From a checkpoint of a small sound classifier.
Model: 2.41M parameters, mfcc input, arch convnext, activation gelu, layers 16, width 192.
Data: trained on struck, bounced, scraped and rolled objects made by modal synthesis, 78125 training examples.
Rows from block 3 of a small sound classifier, named by matrix and row number. Rows with one number belong to one neuron. Each number is 200 + 20 x the weight over its row's rms, rounded and kept within 0 to 999. All counts start at 0.
After each neuron's rows are labels from the 100 clips, of 14976, where the neuron reaches its highest value: "responds to" is what is common among them; "loudest" is the band of the loudest frequency at the time of the peak. Only what is clearly more common there than usual is listed. The data: struck, bounced, scraped and rolled objects made by modal synthesis. In brackets: how many of the 100.
# fc1: MLP up (model.blocks.3.mlp.fc1.weight, 384x192), inputs 64-95
# fc2: MLP down (model.blocks.3.mlp.fc2.weight, 192x384, transposed), outputs 64-95

fc1.103,228,201,194,200,210,163,198,209,212,201,203,195,201,194,203,210,207,159,150,196,199,201,201,253,203,212,207,191,226,201,193,170
fc2.103,196,215,198,177,200,202,206,194,199,187,201,203,200,179,196,168,199,220,232,196,186,193,198,206,176,201,189,200,201,190,202,205
responds to: repeated hits (59); plastic-like damping (41)
loudest: 250 to 500 Hz (42)

fc1.258,168,208,194,202,221,203,241,193,207,187,201,203,156,222,204,204,232,205,198,202,200,177,197,198,203,205,193,200,230,226,198,207
fc2.258,202,230,185,202,200,196,200,194,259,206,201,206,188,186,217,185,209,254,203,258,199,199,213,185,185,182,201,225,200,227,238,158
responds to: bouncing (76); rubber-like damping (52)
loudest: 500 to 1000 Hz (63)

fc1.176,223,197,166,201,218,196,200,185,218,205,211,189,194,161,244,192,191,216,200,217,188,185,240,198,192,195,216,186,199,164,185,193
fc2.176,201,217,174,222,203,200,200,200,189,158,148,196,233,206,209,213,197,209,199,201,201,193,198,193,231,240,219,217,205,223,208,190
responds to: one hit (50); plastic-like damping (44)
loudest: 500 to 1000 Hz (45)

fc1.48,214,225,207,210,193,211,194,218,216,238,186,201,184,202,197,183,200,198,182,229,207,203,200,238,193,196,210,168,202,157,198,158
fc2.48,148,215,194,198,200,167,203,210,207,194,188,203,187,202,208,192,196,202,198,248,161,199,200,215,191,186,201,200,177,202,195,177
responds to: repeated hits (49)
loudest: 250 to 500 Hz (53)

fc1.267,207,199,200,206,191,195,206,198,168,198,194,211,200,171,197,179,177,217,200,182,201,216,200,234,209,193,207,207,190,174,190,202
fc2.267,208,210,191,200,199,218,187,191,217,190,200,199,198,240,196,180,212,206,245,190,181,208,203,183,217,231,201,197,199,188,188,187
responds to: rolling (55); bouncing (45)
loudest: 500 to 1000 Hz (45)

fc1.142,201,178,200,201,209,154,210,201,200,171,218,196,199,189,200,216,202,192,215,175,201,206,198,202,236,197,186,274,176,204,200,214
fc2.142,195,235,204,210,199,200,189,200,198,200,190,201,186,227,216,196,200,199,46,200,197,199,202,236,204,193,192,198,188,243,186,195
responds to: rolling (67)
loudest: 250 to 500 Hz (40)

fc1.280,221,192,202,257,206,212,178,198,198,151,197,201,213,209,158,190,215,206,200,194,204,199,185,210,203,200,219,203,205,217,194,216
fc2.280,172,201,196,155,198,241,199,156,199,245,217,171,200,193,200,207,202,178,247,210,182,202,190,201,199,238,198,200,205,204,234,172
responds to: small (63); ceramic-like damping (44); shape: clamped rod (33)
loudest: 500 to 1000 Hz (51)

fc1.179,199,202,140,201,197,186,206,202,177,173,203,184,210,214,200,194,223,196,194,203,230,199,247,191,207,178,235,199,171,202,177,208
fc2.179,199,208,227,199,238,192,240,202,198,198,241,187,195,142,189,219,185,201,220,202,212,184,185,178,199,212,220,235,202,203,234,185
responds to: reverberation (92); text has "room" (92); text has "reverberant" (92); repeated hits (70)
loudest: 500 to 1000 Hz (46)

fc1.283,178,155,160,203,209,169,242,165,180,213,198,203,131,178,202,187,224,210,171,194,147,183,200,195,169,201,200,203,181,199,182,225
fc2.283,200,183,170,175,204,191,229,189,208,202,204,202,170,203,200,148,239,201,201,199,191,177,194,171,199,199,124,161,194,199,200,212
responds to: small (60); repeated hits (52)
loudest: 500 to 1000 Hz (61)

fc1.235,194,206,200,227,200,203,187,209,202,198,188,201,191,224,213,203,198,179,187,195,205,222,221,234,171,181,226,199,207,185,196,157
fc2.235,175,232,225,210,201,186,207,227,200,186,192,196,188,205,203,198,198,198,197,223,184,198,187,201,175,195,200,190,188,208,197,195
responds to: medium (63); repeated hits (54)
loudest: 250 to 500 Hz (58)

fc1.279,143,187,139,197,187,178,206,183,206,212,182,174,171,204,238,200,204,196,221,174,213,200,209,193,198,202,198,197,217,197,200,188
fc2.279,209,216,168,210,201,191,199,177,237,201,195,263,197,202,178,196,200,206,203,244,212,198,213,192,205,176,199,217,211,200,242,207
responds to: bouncing (92)
loudest: 500 to 1000 Hz (49)

fc1.37,189,235,173,169,193,199,196,210,212,201,201,183,196,188,222,196,198,182,222,208,198,182,214,199,191,201,225,198,197,200,200,213
fc2.37,229,208,189,236,184,129,194,203,137,165,186,200,205,219,217,234,145,199,189,219,201,201,231,198,208,224,191,200,192,183,210,193
responds to: steel-like damping (59); repeated hits (54)
loudest: 250 to 500 Hz (40)

fc1.278,172,195,188,211,190,199,208,161,192,200,224,199,195,186,201,178,200,153,218,196,199,202,207,195,197,201,168,201,205,191,200,221
fc2.278,210,197,187,250,192,272,201,197,164,215,214,243,205,190,183,219,201,197,205,221,202,201,184,199,201,207,189,181,210,200,198,209
responds to: rumble (30); white noise (29)
loudest: 4000 to 8000 Hz (29)

fc1.348,198,224,199,219,207,213,219,202,161,182,194,208,186,201,201,170,165,192,216,200,215,200,200,204,157,182,207,184,199,156,173,193
fc2.348,199,209,188,205,243,193,209,238,154,198,227,242,190,158,196,183,147,215,208,201,171,194,207,165,214,167,202,204,195,177,198,223
responds to: scraping (64); rubber-like damping (43)
loudest: 500 to 1000 Hz (45)

fc1.262,215,204,208,196,197,185,200,190,195,195,209,185,201,183,198,169,165,196,201,162,186,230,200,296,202,182,219,199,197,166,170,199
fc2.262,201,231,196,202,206,220,192,206,223,216,200,184,207,203,200,216,204,219,265,198,230,199,194,194,196,201,201,218,238,199,212,200
responds to: bouncing (64)
loudest: 250 to 500 Hz (43)

fc1.140,199,215,206,211,215,211,196,200,200,175,225,197,203,211,163,196,197,204,200,210,200,204,187,219,200,207,203,194,201,219,187,231
fc2.140,187,202,176,141,206,220,196,175,186,241,204,166,198,217,213,218,194,187,245,195,180,205,188,203,184,213,194,203,198,206,196,183
responds to: small (65); ceramic-like damping (49); rumble (38)
loudest: 500 to 1000 Hz (48)

fc1.304,212,204,207,204,184,174,174,201,193,203,206,161,200,188,197,208,192,202,201,212,199,207,208,260,211,209,235,209,194,189,200,180
fc2.304,190,209,186,193,205,185,204,204,204,203,192,208,210,159,200,199,200,185,221,275,152,173,207,213,201,221,170,221,174,210,221,230
responds to: reverberation (57); text has "room" (57); text has "reverberant" (57)
loudest: 250 to 500 Hz (47)

fc1.281,213,199,190,231,228,223,191,211,195,192,227,199,200,215,178,198,200,224,167,209,177,200,191,198,188,195,198,193,213,213,161,201
fc2.281,165,190,151,162,197,190,202,168,183,207,198,152,196,211,206,203,181,185,202,192,192,187,183,199,181,213,194,200,200,176,222,201
responds to: small (71); one hit (47); rumble (33)
loudest: 500 to 1000 Hz (55)

fc1.227,255,208,194,204,188,204,186,215,195,194,185,195,188,200,203,141,200,228,215,202,176,199,204,218,159,195,211,187,205,150,205,206
fc2.227,198,200,189,221,221,203,208,179,194,172,186,171,194,213,199,200,192,210,180,200,208,201,212,230,198,217,198,172,193,202,145,196
responds to: pink noise (44); material: wood (38); white noise (28)
loudest: 250 to 500 Hz (45)

fc1.321,207,189,165,197,204,173,202,193,219,223,177,201,175,227,231,210,173,180,166,219,201,211,222,264,196,233,185,199,184,191,193,156
fc2.321,200,143,210,185,187,161,197,206,162,191,214,194,240,195,202,195,199,200,198,179,216,200,201,205,203,196,193,188,198,174,204,197
responds to: scraping (71)
loudest: 250 to 500 Hz (42)

fc1.93,179,212,206,194,178,191,177,211,216,201,189,207,195,189,222,194,200,167,212,208,208,199,207,188,189,222,200,185,178,201,193,191
fc2.93,245,198,201,204,198,199,204,209,190,188,169,191,168,171,267,208,153,206,203,284,200,200,245,186,197,205,216,205,201,201,214,205
responds to: steel-like damping (39); rumble (32)
loudest: 4000 to 8000 Hz (28)

fc1.178,185,183,174,222,214,211,231,144,175,231,146,216,157,173,209,206,200,199,195,201,132,198,189,219,197,220,190,214,162,202,196,206
fc2.178,201,174,200,196,241,195,225,198,183,207,200,205,136,178,207,177,202,200,199,200,198,184,182,185,193,199,160,183,200,202,215,199
responds to: bouncing (60); rubber-like damping (41)
loudest: 500 to 1000 Hz (47)

fc1.299,200,202,183,197,234,207,221,211,218,194,177,174,201,200,199,218,199,154,160,202,179,189,200,233,190,215,211,195,197,200,163,209
fc2.299,199,208,202,194,200,197,201,197,212,198,206,165,200,196,189,183,200,214,211,213,244,201,196,216,189,208,198,194,192,151,203,190
responds to: repeated hits (66); plastic-like damping (48)
loudest: 250 to 500 Hz (49)

fc1.22,201,199,123,208,197,186,211,205,168,164,198,179,200,215,201,198,246,192,199,200,227,171,210,176,214,193,236,200,189,205,154,213
fc2.22,206,203,220,200,236,172,229,200,191,199,232,191,200,131,191,206,183,200,218,217,211,171,183,180,200,200,217,229,203,214,241,200
responds to: reverberation (90); text has "room" (90); text has "reverberant" (90); repeated hits (68)
loudest: 500 to 1000 Hz (46)

fc1.224,180,206,192,208,239,182,200,197,196,199,225,196,201,202,197,202,208,131,176,191,203,182,195,204,216,189,195,192,218,201,196,164
fc2.224,199,247,195,202,196,193,215,210,200,187,197,198,193,197,202,172,201,223,199,231,201,198,181,201,204,190,176,202,187,204,203,193
responds to: plastic-like damping (66); repeated hits (62)
loudest: 250 to 500 Hz (48)

fc1.272,208,222,185,217,186,214,216,199,221,199,204,218,166,183,200,165,198,209,225,212,170,199,196,201,185,199,200,191,230,169,202,198
fc2.272,204,208,173,195,203,189,214,191,207,183,193,178,183,215,214,179,180,201,203,190,195,203,211,200,198,250,199,205,154,195,160,229
responds to: repeated hits (40)
loudest: 250 to 500 Hz (40)

fc1.81,200,200,197,199,199,199,235,158,205,209,209,214,193,194,202,179,219,203,199,192,200,216,186,196,200,185,199,202,203,199,204,224
fc2.81,191,215,172,205,214,261,200,175,206,190,213,209,232,203,163,199,202,198,209,192,165,184,189,199,202,213,207,184,207,207,203,197
responds to: clipping (42); text has "clipped" (42); white noise (38)
loudest: 4000 to 8000 Hz (30)

fc1.246,220,217,203,172,219,186,172,205,188,191,202,201,201,200,199,194,179,202,196,198,218,200,222,252,212,196,241,178,236,196,221,192
fc2.246,189,205,182,190,197,196,232,200,203,186,200,201,197,173,209,162,202,192,210,197,180,199,201,184,199,196,170,193,187,150,156,222
responds to: ceramic-like damping (40)
loudest: 500 to 1000 Hz (61)

fc1.268,204,171,180,203,208,199,204,177,175,151,188,202,165,200,199,203,200,200,236,184,198,228,204,218,207,140,166,211,202,208,200,231
fc2.268,174,224,209,227,198,196,200,181,225,208,208,217,199,193,206,179,194,218,174,235,201,200,210,201,213,203,208,203,200,202,207,145
responds to: striker: soft (80); rubber-like damping (37)
loudest: 500 to 1000 Hz (47)

fc1.375,199,158,183,205,199,180,200,179,171,200,206,189,163,187,253,189,199,199,205,197,200,195,250,199,155,200,202,196,213,183,180,198
fc2.375,202,197,197,177,164,175,196,183,206,203,177,198,203,148,188,214,216,171,178,222,179,205,201,222,200,192,176,189,207,172,238,195
responds to: repeated hits (41)
loudest: 1000 to 2000 Hz (27)

fc1.51,201,242,200,182,179,210,194,183,214,208,177,216,196,200,199,145,177,219,200,201,177,213,219,227,165,183,216,175,201,143,175,204
fc2.51,200,189,171,202,201,181,209,230,192,201,171,197,197,241,212,247,201,199,185,161,218,210,197,207,186,204,177,174,184,189,127,156
responds to: striker: soft (84); bouncing (81); text has "noise" (44)
loudest: 250 to 500 Hz (46)

fc1.3,217,222,200,181,223,200,189,196,160,191,197,193,201,210,188,195,196,203,227,199,234,209,203,203,210,192,209,194,216,200,207,203
fc2.3,174,203,201,147,196,206,199,199,171,212,205,203,188,190,191,189,199,186,203,199,184,200,206,202,203,182,186,200,196,188,193,210
responds to: small (68); steel-like damping (37)
loudest: 500 to 1000 Hz (59)

fc1.335,198,207,206,200,193,194,182,205,217,215,192,232,208,200,200,195,133,174,184,171,161,195,200,230,199,246,187,199,202,209,197,174
fc2.335,186,169,169,201,198,199,202,197,187,193,175,199,203,207,199,184,135,206,209,183,201,199,204,198,220,240,209,201,203,188,200,184
responds to: rolling (52); scraping (45)
loudest: 4000 to 8000 Hz (29)

fc1.223,198,210,192,201,203,162,188,196,212,187,204,199,192,200,210,205,191,219,229,178,199,247,201,200,184,152,196,236,164,181,197,204
fc2.223,171,173,232,205,216,204,223,180,188,195,200,187,188,209,200,202,196,198,198,161,213,199,142,217,156,205,190,171,243,198,194,175
responds to: repeated hits (65); plastic-like damping (36)
loudest: 500 to 1000 Hz (46)